Weights of a small model that answers yes/no questions on an image's attributes.
Model: 18.9M parameters, 32-pixel images, encoder arch convnext_v2, encoder norm rmsnorm, encoder activation silu, encoder patch size [4, 4], encoder layers 12, encoder width 160, fusion encoder width 384, fusion encoder layers 8, fusion encoder norm rmsnorm, fusion encoder activation relu.
Rows from block 9 of the image encoder of a small model that answers yes/no questions on an image's attributes, named by matrix and row number. Rows with one number belong to one neuron. Each number is 128 + 32 x the weight over its row's rms, rounded and kept within 0 to 255. All counts start at 0. Numbers have three digits each.
After each neuron's rows are labels from the 100 images, of 14976, where the neuron reaches its highest value: "responds to" is what is common among them; "lies over" is the class under the peak. Only what is clearly more common there than usual is listed. The data: rendered roads seen from a driver's seat, with toy cars, trees and houses.
# fc1: MLP up (encoder.blocks.9.mlp.fc1.weight, 320x160), inputs 0-159
# fc2: MLP down (encoder.blocks.9.mlp.fc2.weight, 160x320, transposed), outputs 0-159

fc1.51:157135084174223138159173137151091075114139120194110116093132116120110137121087063103129091121147151127145105083067133094095152146120164052133040085147141114159097221195148106164099105173097105144117109127116121172136127184100138117127160076139116108133139120118097163115131112168148138178129153104172133068128104161119137109120135153056099070093096105121139136151100123132093102115081152156072106138157127129176119105147179140111149117115213139167110184106102117100156151152103134
fc2.51:136139141115125139100127147117106113143081136056094141142148073162131130121100116126108134141123063122054101159118060091142128132134146103147122111045101156189110138133091081092134134121126163124176084118139079167164118140159072105088103164156127086063078130123142145155150102110115139183173081149132144096122138153187131082138118154109158128128161091120056117108115152083155143071170074085082091092128170092070118155132154182066129147178124134117085071149138166193134135122063119
responds to: sandy verge
lies over: road

fc1.182:153154139125111150155099149106119132118168119155116043129095136092128106143120116167145167115107135140127138088112173154101090115195150141114139143113143159118173115118118124147175173146159166094149131068107109074161169088083105129110110152113145182103140166149129149123096180079106144090095103145103189089137148154144081104110176069190165154179093136063204067094124159105099110120119106168078120096082094207158108125147129147149139157097172164187137057084158089163136109090124162
fc2.182:119150143128101088186078108159124113106092107160174096108136132086174103133143064114195143119147150108122135169103147147099162138153100093142148113169091139124150154100129079159151180130135141135065186108159119103059076179146168115186086109127164077124118099098162136138143182086137143124163062145127117158180099102081127150164141190121117041060147186101120157136141119129116176193133129141117113106110147069087117110110118098161129095071090162193174096147155127110131114157108148
responds to: house
lies over: sky

fc1.287:148115107089121113123180102143161118096087097106116168122115123070109131137123139141135051094081122111147130065104100111185113166172118160144124128119111124182146096118175149143111096144118108080189108098118057191164096169086075169151122163120175122130068141123106145119127112078120180169131108153179138088158117162051127096123155183175115132102168107108083089166118138154113139131133116142123143090082122176090158118120142052129117123088153154227165097118137168158100199142126094
fc2.287:085147069139120113118169093119123090124156144207109179153173077110105174133087159154153142169149100126112135147107167162106145080147102162167132069120142144138083088161104090090129114137162135178108078117206138125127073176103135097140085192131163096130100121142054124094096111142158138127106151116085155075091124156124125115099079076145098102137183147086099098126093144158111066184110139087133179099121147178167143134152049142120139126152105138124143112117203070147083165106123106
responds to: bends left; vehicles: zero
lies over: road

fc1.115:102123097130126168086050100140081180108113140133144140109128054143110192104114121125139088207158120083127169117150141135144072110123093105090205074171163125115084085113130102090153127043116168133091145151110140171087138112148114122082126148143152095149083181107136129129116096136050101113150125111136132136168128165126086133163164188151091091135094121154078137158100089115172093130153135178131085134101070148107176188125123107154115144118132128176131174181110184075109086130159122
fc2.115:152131111135127215114131110129127127166064182163061102171095125132131135075095131097129192160126165175098123089175136123120168097121131130095166190141104096140115125088114156142139103146121146102141119170106133132124141082149104075088165102210076124095117084084164160127161075092080086081117076181117116151120148134078112167125180122167118190123082115106138188117159100088065174103041100100138137177126112185133101150134107114103172163101152135141136143091143158134129118144143111
responds to: dashed white line
lies over: road

fc1.118:136117115181115160043085124075124088095099117110140071161113164119108072158131154080130084148171116139063099139120103129169129091129145140142160181150113132111171099145167142113210110153153125196087132077124107120144100123134075096120127170070167074122127196151198150159119128144172081116095112112137196098109079123135108103110094060218138111138127106129133147118142135097081164111088129087149129164072138164131123174149118143111150105130060113139151101114087170158113123147132101
fc2.118:166164082203089077143118130117081134086109144119098166102106153127124114110126104036098163187140156152147107098086141152134158187105186105060115155151129130138195092135132149125141124094083119160097141154089052167106110166155130135099123132153101144130103118048146092124120132120113111130112141077149150083163120114184123109144085146073129158101148158073152100158116168093094046064164151130116096115103152121079075108131117138145133191077179104095121101139180123152108123127094096
responds to: house; straight
lies over: house

fc1.205:134106112197170116148079101090119183176119169112118142097142118129094153141146119065085095124070156138146113173114126089117124207101103140110120131114103086134115162098110172172127138087140122138084163072093080142158120134111142124147139133133100103104076101089172095111076146130127133143104091104131109153176139139103167124148178189099155179097180115137134137100174125097136135060099130149172094125087081190120111095078216046127131109107161104082147156158135139123181093150168195
fc2.205:219141104124165119156115127083058110151069189183120125124134153121141130171128122126129115175122115097098146132148160159155054104172154107130123138141160143146056115069135154123084106167173069091176131196165138117152124151136166186105100116066180105174144138118127136108183095111206132152153136091165159071131117096074163101148116141116100080153173164146166142179161121136168178106099123127119189095112091119146163153088143133136149088103113119131129128100097102164087166166115145
responds to: dashed white line
lies over: road

fc1.191:087178147112125083141153124113112144121136135086150133111168078102169074163119124141129136135120174080125132095087131078167131122123077140101212128142087145152099165155159124104157155121108166110150152111102110120174127075132171027128093096174064133145142112131176119146138099079106093161118124110075116107131137138099050094146117153120187134162180093141048132154208129112111149132120163145110130117113125106143140161116117066200129080127153133050107135119125084173200165151121144
fc2.191:156160136116106155172131141166110121123080131126112095093165144097142131153121145141094130157061117153104176086122128125093119122092137189163140095176178143125048146086140150110116146095126102134184110183177122126176154152136066174136155083106111127168170087136109148148166131152138102128181161086156165114110125143137139075176063174120144099088148122140087080128175143147160232111130088112191129133148107122114152105148127181128155084078145081137103108085147181216129185145112122
responds to: dashed white line
lies over: road

fc1.48:124176121152084158103073172153070108127092079140082083069097126131131147149110119142128119115174107091146185163114068169152104135094127123109107138193144124112128173097148166098173149159137113146114178117131123081190074120029115145119090114124131071099100160129156167086163127149145162152132079081157111155145086150104121144140112073213126141155148140165116160149154106129125158083140110143129119121087097115136126118110190065106160127152120101132072086160131106102078135208170175
fc2.48:100106145115152179114087120110108153105117156101146076126108180120107146149122110130168179161113118170117101153179152113132149169064120144087131113089101132112185180135091138142095079116097133143156110159146079121113087146125140142102115144110133209081058131101093138085119132087081160153165073058068152088164112119157161099139161165044123113134137135069149147134122130111017113147104139183139169135172128086118141093106134125152138116150149162124066119119082129127132039108110168
responds to: house
lies over: house

fc1.100:100113070104131147096117109148153157105111166079121107140174122170143177145113094113102137145116051154210151102120152120169060139116098155102142098102062097119136017139168151102152167104181167118096068123129077160111170172132108133168093130121111135161105140071141093134167132176068127143113041139125139104091143152137149128116188167131076150169076147099107103142151141121129175141132171102092139117138071155133119108131142129152164151127108098105134126123149140051187126113071108
fc2.100:150168148134089138132154095126151164158110127126050113155131178134129146083103158173120117124120138107164162137129136143164113177153062116154126169146089109162149159134181081100136133105120118082136171194133112112138142165175173127136086085116128092086155133079108180133148098141105059111143206133122107082167149130141146171094133104143214135088178156163169168127093149107145097140084143091145157103154134168146158136097089154127098161083149125120116034081139162099085226146133151
responds to: dashed white line
lies over: road

fc1.108:103128093118151135141122136091098113068128143114176152101137157164127155087089137160117168134188131111141143108144150127082133128111165149056174130105134080109100136078097187153105164087094118188133080138121064137152165150077116166080111128188094182211206114149104130119128090096112156090102127149140185132151114123212109144164060169178112116079110043102137143119121164140147103129152146120144129145131110123098110075091105088155092160140142121161109135140138124045118171161153115
fc2.108:126160178096133184119153133109120071149129178085123101081184157108146148097166140088150171151150139183138105179120131103175164065136145087151101095120098131112124228153090145134101103135138116098091130137091128155173194127085153166149149068154192122116131113107121063103108122059112129145089064118128074078145080120088144131095119122142115141092137084177125125093103137165155120110125185109075131162113130060105137190122137113130103139069100101128179120093138132167148152143087177
responds to: pine
lies over: sky

fc1.36:100117091153135134108105123132137074074172187137204114141066129108136167159138177123150158195092069136124137187178147197137125139126125186115128134162168149102132107123203145159139093167100167155117139149140123151137139115176061123151134167099178185113134134081115196134112066090112137125153128139088166140144194123128128122190101108132106123121130075065167130091159122183164121113120145138160088145189125143135106152124123212150124090143123150114110145175131079136152169154109071
fc2.36:173067127070085092138144194109154101139135136157091106093183141107138139119132109176179111181142156113098166139137128116139156186100182096164155175119113155106146160099206139117116135123080145202156123105121152084130158109101120090123135085089116106089138205084157100138123238125148157117171136163101166114142101108152093108111045124158162147156097137130172142094081153095132180091138177196097123145118107135136132133115126067137172164114119107133128097084113173163166132143135126
responds to: truck
lies over: sky

fc1.249:128147120123185112162110137130151120136106076175160106103104086153147107117114131086136123106160151143129163118099155126147102123171101167089099114179128127150149123085180114086127144134141145110123147151157200145172130121160067124178149086118157025140061119147119175116107104136111110065057083098119163129121084136105058080031140101146134136133165085112130117177185101128081112128093164127135095130147086139111133205055160099127134125115155103129127137143219165108113149098159157
fc2.249:105103146121126141139096109047138145098153098103038074051130117119165170133073099115133159090140116123061085117130099135143128104140123203114113118061116095123138114130150082170140099131151108208142099116144125134173120135092104160091111142125127168104166099090121170101117135100117108158159143127082165118085206175108138160117140171088168140083132182167139111077116182137177109142092174200154124131093151138149121100111118121113133105128144136128099057156203102122082166091152092
responds to: snowy verge
lies over: sky

fc1.106:098134127086110185197168179161111123129122137125132068090122113146134175139163138141127128130184119175115122151141064095156167125163109104168163093070110091107098115113094092103090139089174111122120157127149105086142101152106114136107090105171146157072132120128202103065135125138137134200142097087169172103108145113202134110148146104075194151096104091093127127176106151071140135155183133088098112164031129125168166145145163062096145134126149143151139061102091133128154169132113130
fc2.106:172087125077091093121109140113085120174139186140151108150130153172145126141106120129164091109164062091128171140097131191131123068159107135129124158108109141118151059093124118114108087088113122148161097106100137109128198130204114106086148087119109146153073121136102113072093110105117108169152091133131134142123143179144124141108143131149104172130187033100149151159110135114105164178100115079154136107162153140146187059145101038075183082088130086081179135134080165134106131103107142
responds to: snowy verge
lies over: sky

fc1.3:104115101113105137119088118156194131116117129066187118082182156130141109154087159067140130167071144114146130128160168200146101120121095152073134164100101100129127143136150095096148113159127135110145117087111141101158110171105147041161157163117141173168145145105069136144113078116159124113174155126164150151155087147129130082197128136192090097137163075099162123170097120119160113199078120195051100135186147145103047129121154148155134156143160130136115110144114145150189079107141102
fc2.3:128065137100108105178147136083068126145074105158105120101137134218092117123122126138161212093176137063096165114171136157118123130093154132134134119098123113107155104127175111138090151086104189081140113171166068129121136152114121210129155086122120103133069123193110146150133168138092186080116130184156130125140139129115111117114113127154147097128139054096125138071110121085159214139141139159104136111135131145157127083113117115158106095198171082187170126156092180116143110157131170
responds to: truck; vehicles: two
lies over: sky

fc1.274:086117159136155152029054125139185129123124076137108101088112118140078113088113126077109139168147109108165073136122176126124125129102120065119072012136107146100149117113127097148133131111101164112176138121152168173094111146101075156078121128150166079094112148113094161231139118083170167134116131113146145105127119061122077098113114124176109107143143057155134161110123164111159144146074120122102114106114099089075142150146097086133192098087125159151151160144154125123125118106111157
fc2.274:105116155113125138125145135125180146132138150121092105143092143148115093095111106105114140093224121059118106087107136147115141086132122144113110145105088153119163085104181125194088110132165096106106085138079119114035108141130153072119119158113099135132078110155145124098063096173175113108117172062216145082097104202132061171133177123115101116147136136135126162133050162110140140133142157143113154134175156161139186142094135093087087162173072105110155126202136102114107142106138146
responds to: truck; vehicles: two
lies over: sky

fc1.221:125094110082159128085108101106141113115120149079118085123093058134090156106107111076091140085122175105159151133118163125142088108138124097139111205181142148151150122148131154103102121125175099144127138057135155141145101155106119106153112112116060057126080134081068175097139081120125139116090146160057111161091162132098171116132157176123172108094133092120135121128155155098099140106216123153133192194167181154158192163162138144148133137141152178071160141190132156066126135129164094
fc2.221:105160120122142143158094130138176130110147109131124134092093130129112143125103168136108114106098130091105164142176180123134090098201069178112153175094137112132120128113142118102097153147092137103057089103125180046188145109147105087158121090157163165098166149145131194203183114173138134173163102111144183110133094124152080133160161107151133172062161116131121166084137151132123178139087141075125173092174106212194076072159124152159128159140086166098115156124115133141149170107146111
responds to: truck; bends left
lies over: sky

fc1.212:200102109161132111093099111101093160147136142136166150148115122141162129100129077142137123143128154185101117142066105127155109044136121073119089177066145121163127211104114113068123072182171153089188109123151128139186111113097126111118159156153125153153185142243116126115130133165156107170162117110100155153117118188123153208156131156117097142123123112141164149179174158115099182177190094141123108163094125129128122191131138119188139144102114129093150130145124149141083163153149105
fc2.212:093111067137109136160140121179130136149094122112152180134148065116116108106102085168144139117176108101194116118165069099147057145098167124153140116106135129156100169157157144120094144133119146141138128146108125150125081091125065102163112163166152125140162236108131119135080126131158035197085192076130117087126164123157184137115127181086072116082138065115097124173143098106136111122101088080134142126191125162135108162112121127136112124156117139099185169119136157117064151095113176
responds to: bends left; solid white line
lies over: verge

fc1.188:074136086139154089083079144131122101108206083090155163123108123136139122131106152113146113116091151117137094120173140129103117143185061113127142141127177130134105073109086138155129135068105185156160106108134110142144194090173094108165135123105173117109161141087104177138064087167164155126117116149087115166098118093168140067091142171145165150115122046195150077096134121132093108178103203159161100062093153095136169142113132160116124137106187130092083147165131103108085086138099094
fc2.188:091083103175086178155141161123139100122129097109104147107106077171084211102069166136124110135150108095127147098118122218111106112130186119145129158098166144143155139067164126063117083116097101132140095077097138123121145109163096123108070116173176183132065108131113123174136161154156079105154153135113127108205155155106154133213119110166116117114123101102099157091164188118140146168156098154152127133163070179079125111096074076166108106167101128115141119122093093143130088117166144
responds to: bends left
lies over: sky

fc1.288:058096108215216107117101182134135082098167135121123093107129113109118163123110070057102107135096127132139124121088114114074152116155092113180090079146156103123124113119108134154139122111107168078125112137063032176162116137128155122125114086026158134115157090151148173122127100133099154165124110130120146149106119158135166079132151107135153161153152107088119136151114120125119109120077115131116133065077066104171130151114169140117184152151120176114086172137113150052158094135111073
fc2.288:132103124135075161148155140109137146110099100146094123119103132158100139105093118173150128147076092080096141117132114075138115152115122110135134106120135122130117101157144131094094087087138076103140092107123210108143127185166066091131073111095136110162104144136142104141158085169178209147178191121104102152147129134163142141154148172140129175118091145104138174087128135142206156161093109015104165122155137078102132085125156146104126117109069112132190045122173101166157171101087068
responds to: sandy verge
lies over: road

fc1.157:182121043117147132180099087118179131072131116145109084181144117114086110172183160122141138159170136139101111133083120067131085137158153075167090153112114133112159106143160131122129170048229130127121167092096137112122109068176123086157134124146169144121150116095149160104114143067100068158182123138139117097125170119104119099076067149154183071119088118103192124159192176145100146158160153144189131167119110150121103101161144140132155099151137143169157110104156107114156137122099132
fc2.157:140119137141146148120099110130216081149151149162126095131107114127150112145152142109138123100114103099123164181100147156090109073093120070200171129165144171150123136119121168134158130127107136156134080154113080102164138129187095183121121086143111120170093102192146178073154170090074081102136161172157118104131112130154049072156124168129138116087146094142135088103080099118069130161107205139090110145099176076131094096104186202113113127115163123171155172130087139101087119134075121
responds to: bends left; snowy verge
lies over: sky

fc1.18:130148156088164174113144124132105157103098138180170140196093115153156112118141137161156150105118090159068114111134117146142091140156168159147114141100120199116120133061197141081119104194123114130102114047192131092151104155125130131113141160119098149141090169141174174133141147184152102175154133120123087099163125149138143117137127105112155135132113070050096149089143148077116097165038111132122184093091090126082143094178118074134189122164101149083104081082059133134096139090135127
fc2.18:140119154190090159096138089100142152140149048088112175093078149131124114135082124104114138085173178122090188123134106212127099170142107193131102139109160167123149181151140156117103125106111124143121141087113049163091119134120154106126084097155139090110168086161142146171159100127127150120121180108158085075094132074129119111139093166139132175188061141117136154138092153154140145056182105159087142107112089120034113110102088094133145150153123138173099175155147091093138176143120141
responds to: house
lies over: house

fc1.264:136157132207161133099143103097088153122166090173192094149157091093090192082157107082146077157176138155175093133125156118179128126160090100101117146145106149182167158090091109136143107136114103102196077182118118065082147161117138090191133120171114125126144118127144192130149161155134120179112067127108109133115107148126088174145127064058105105119121133217099129134136165181155103142162108200167149131116087132153120102108092104101158092126118064140145131127160138110113167148150142
fc2.264:133110178206127145153159150153119145129146128131126199082166169152091159077101151170077060106125098100114099125127165186172140120123140166134139199132191147120194110137151063111145121130148164073164098093106062104180139168125103115121061111128112121103087115069146111179132106126153088163098149175156100099091142159195107115149195140128141117110111124142106121121142148130106065147088143103140120154142054181113131103141157123178073113116167098142146120150123154120059168103113131
responds to: snowy verge
lies over: verge

fc1.126:109104142074128096104110162127150143075156137092073205104125136195144134106122131179141163123131139165093105085065138094122156122143087180144134171135117147117161164081108082105153087126119101135184116095138091142056149165207162136084140160136130176161208153114177173146152086116134117114090157092150129118102147197111114152120102086143110164095082133106135128096152118120133134126090028128127111100093081105195122121152119160145192139120090126159142142155111156108073118086156086
fc2.126:146140106094135127163146154175164096141141102101129130145145146151172163107157086152161179090152089122146155064091073102159106166149122135166130104101194099114149136172171113148108133163061120138148140218066131149148114084133119084128101105089189159123102136184148095100130204090163135168093165093136146164065122147126119196098157147097076157128119086158147111144152148138124138102180153102118127117151079131153108175135166120153083115171136089191193113123109101102093192119090094
responds to: snowy verge
lies over: verge

fc1.279:125142122199058114063115107154071150109164158024149183132108071098103089166135113102143167125143150092149121136149238123163090069124178167140131191162095107113101198139164135144117080139199153145103116162131103108112124137167155052146120050098157132120187131147137119128133062100128128085102132096176132130128165115126111125129086131156145144100111129124101117118178130130143139156147148179121088108149086172124153116116119091095106125155092097160104097131095114160109130112161117
fc2.279:153090148032114167157099120086129142099139075150116125098135156127139144104149162153169191132117156114116087152115080088127170143154148119115097096130063085121130125223116083175131189134190108158122132136086149169157153119121109216074139131108145139160134081145105129122150071120153153122113108111100152125052096151110125086163063092120091121159115132151114107133190192121123085106141173099095125159187135110173109105132127091138152120151139113158126159191106171150184137087106173
responds to: snowy verge
lies over: verge

fc1.152:091116151109111187084107109095108121136088192158172179107119075166130155139131123162162161092134162063160124158205079108084116123103141127063147144122157115061116153072082130145109112158169102152081114209135111107115157112089136168160137140092143130138143105188135170160125134098144091107136143141105136065154113123107104115160149126128161121159101101140115183107123111119193139096183114165068151090137148099133150126085126091163167157192093106179101145161154135056140133150085200
fc2.152:117078143112127176146154102180122072162088149116103165131103138101136120046147115120110119163110128155143117160119126176153075150118136112094112128171117095118093167151162111191185145143125126109066090162165037118135184116136144129094148162142140121134139092144089084145105131085113076125080114123087177174070160083096137079198089139117078149074174098075154111130123166130146136157183141125121156127154187129120080092177169108128163122063158119125145154084104154085066126164127111
responds to: pine; straight
lies over: sky

fc1.313:182141087123087071203073147158153118105107125152114031121120162101139110109156107157157122127103147153116159142115197120115128117157189196138119101145150072199116102106195125133158144123099115086159134150110131143171097105065099065122217114098087118114141094071149112145141139121148159112107088088136103110134143149121083148174072116144097149132131128107117163104096183163119150107077172161112168169069153139173082127202091124156114118130160119106132131113167123130118108099135075
fc2.313:183130164140143162122124097178106120146100163148109164121149154163158112111157084152181153136142151111097143134093133159135129185067097141177149098135116074103112159133153128163061138189147110201080081098122033133159099045154128168080213102170111080120171129118075140171169143127080089135163143095094154158125127153151127098128125112156133104106146116132131140139151181145120147195158137108090129035174122079123137144146121107151063155098129155080160137143106142130153123150137138
responds to: pine; snowy verge; bends left
lies over: sky; pine

fc1.134:117118088147102119123110096168090116127038123116132164198148147099145166141137141141077111119130166129137091097148076129112148147160189063107127129141111150109128171087144163126199090139116112086112165122153109138148111094162085091141152106116168082116080124151186129196144074137153149168161108136203171104119134086151147069108151169137127144158117057166172100129177143068066110174137126112152125096098145135120132189147114074139089100097132085143176125135180130169174171124178158
fc2.134:112126095128129177141139146115174076159155098119061120118060135163091135171101066074133096141091111158121101136113155126125165099078132115124065185101134119069131085097099146132182171199125100198125087147150195108096168177123053123150146151158114140109135135103141148074149162173074135148082133110098175135094123146120090106127169140137147064158160089149122113141114117114125093114154135116131087141181128108128137067152063151047117168159106131154122191179129129169140144101120127
responds to: house; straight
lies over: house

fc1.63:108140129110140114139115188174122106116081147136160182126098169087107137088084246102179139147159115107123138143164094134149149094162155142061092179078064146140126125168102162118065129161118147135147137168163088150124085087130192134101173123148118080148124160115115129134110133098137095109094137110180144122124205102164124193147134095182158136157110066171159127141159091145100144119168111145130132128130085156156179131107114160169087121076080103127127121147079134046075137101158118
fc2.63:124150096085130141064101124097121119153143165143131141147140095115132094151123123128104151135148140144133101127168130120130127109174141123120155133144158138079114138106157173147107156135120207103107128103114094167134148134107155207162137111119164191158138135160154198130052144175110118067102108106168167152147073123111159161095114136095123141152108201079090169138177089196128172071132165118103129052150101138130205148143097106102128148132118202144107134103140091092066029101178090
responds to: sandy verge
lies over: verge

fc1.120:123099074171210167153136051162085149103144150154084132086120112100100172080106100118141103180174152159177138128113150115110114078172116103172092081171157138132157119143164099140116156130138181175080121114115083127129136173119188079210163145133164077128162140109127166061102152206122149170068124092138122103173158099151177119124106143122093122156152107197159112141132145120163140127085100113065124150144093144100150089110121117152162194160181117115137167103126111098130126129127141
fc2.120:116142062155105120063153103094103141137119110065100195131061175114139136131131131144101077113121135157098093127130107143084129116195166062109116099056146137170089133143098145089132189125141115109181110099081122151146156126161044150125077135166077082114141078134195130084142128112189139164181152198135142082143085133212087102141138129135132123116113067084178143100144132097133108136130141131169111089117182137105142161098131160123103111151145124148114077116089085107104131109091125
responds to: sandy verge
lies over: road

fc1.11:143129153145116140201122167113136095093106104141115160180135020141096145114200101067148077114132179121128087158121151115084139089096130099147112125171167166060158155127161132153120156115135152158088092106125078025129171132140098074142127188139190073104149155134150142105126159151106063144131141147081138142073151125124163081086161139153159146086113153175130131171093143162111109132140141170101142114111104143101129114126092135111131112119060158121103130149088150193075094086101133
fc2.11:128139113161107141095083131153170112093061175094155188147154138168104133060156092147122143110129071178125050094174154165167109117139135037177106123169108113167156086152143115104122128156088130055104103116156112104129157101150063147120152152155127149114085108153129093101117135112064127120149163140115124144080157159123108113163117115118138127090080114101082079139154130116132134069117105157106057172143117130096175054140105155166066188179100133153116129089052108122132145131154145
responds to: dashed white line; crossing stripes
lies over: road

fc1.164:124143107198184080172075155129108156116111148132148076104143150142161216092112095190139099119151127147118150147052164071109125115141079147176146142170120122107103174113107140084083148104180132126115139116108112110139157153067150103190185134092126136133151110124124135147090097088183099112166127065050133143131155131076139092141123081168109154124127124169078112130111125107162115132114178170050133130145152113143145073105116115090108161154098107123130189206082161075118133118156110
fc2.164:173112140103160102115154107119111106130087101121106157101118091108087143111198134144158113183081132200150145163074130146082134072085118088128086136099150126161179092150156166070065114145102090085102117131063187199138136136136089150090120141152115158082115101114131100113112101148154165119195092162113067137061127161160153162148137112126105162077162127154144119111161136130165166129189075102124072106110154132100180135161155108126096083153160166074128167141065110094160120137173114
responds to: sandy verge; solid white line
lies over: road

fc1.54:099103099185161090135068103125068121127152154076127157167176106143146142114165122147160110093125148143166099025173112162138155113029165114180064101168150092165067121122080128132079110075110128135152144180098133152117105100108134133109108114110101166130120114093137096184142099092162040110092105128136126129150160106139133136130097147102093112106120102129132089161085167103161136167149068171106138105131072149135135128158122150176174101146130131158133166106079131083072091150180164
fc2.54:124039158152093159108078130105120113146137096129157139098124152197057202134130128124085109170110152136155083132120142185162221155198087114187110050130152107155139124117138139128086123104174087144182129157123099145146131147127136111114126120131112110147134100173108103130113106117145139080140056150073129122100149152086064202131108121076156126150117093155107085083096114157151119154127167100106161165160124125109110105124100083133202097120143120108097128098076064164160163094101118
responds to: snowy verge
lies over: verge

fc1.229:100203117097094093162148184153107123109154128070116097145156127137121156174143140110188163121100191123129169154163098079113142086139158120121146118089056143131106089091147152115111100179100085054157098142144107113101122150185119126120126082120131103088067122082154157176118096108085142124094137080053117134149112070172137124149151155096116142138134100155119122086122141143098090155171117135117166174144104146090176145125102091147133147173172162081182154191178095043111117088121173
fc2.229:158165083156087131136132164120186178128146137138137066134101090147106166126156137129087174127141152120133161120147140154112163074131133210121092109180170048131058120113171103167146080168111119079149090079124119133173165143119167085172161173116158166161177111160144065157141176125205110118112136154095107121161142150093112166105143082162107126170136156110125156159153117129176165139156121081147120166149091096201102141113119065116127121105140129086087141110212107118159111084136144
responds to: truck
lies over: sky

fc1.180:129160177078085143167117123056151094103095075154150133077160123099142146118100134151180129145118179121133105171116167107117157094164099141113112127188147112190101159075089119076127137144142160100157165103151121140089146182081151138117191104094178135127170192128142098142118065086198061151100078189160134146124163226151116162159105120187144125149168110153104133079197161123074114116143181139088132098142105165077120149148090106128139145120151160131125141143121146134131127154105124
fc2.180:090157171169179123166125169168152183159183112113126132177137101116143112098182202135097186185121109096122160083126180127106086122070160103104119148101061156123111162111132204142140100170104094168120164106119114125146153088134124147161144172136133144074132103112083126182097177129130100080083120182114181119107191108093087107205082130144132119089137113133157122125109097156159143178160083110069132114180138121100148142132101113174141069134153149106106151124108181092125121065124149
responds to: sandy verge; bends left
lies over: verge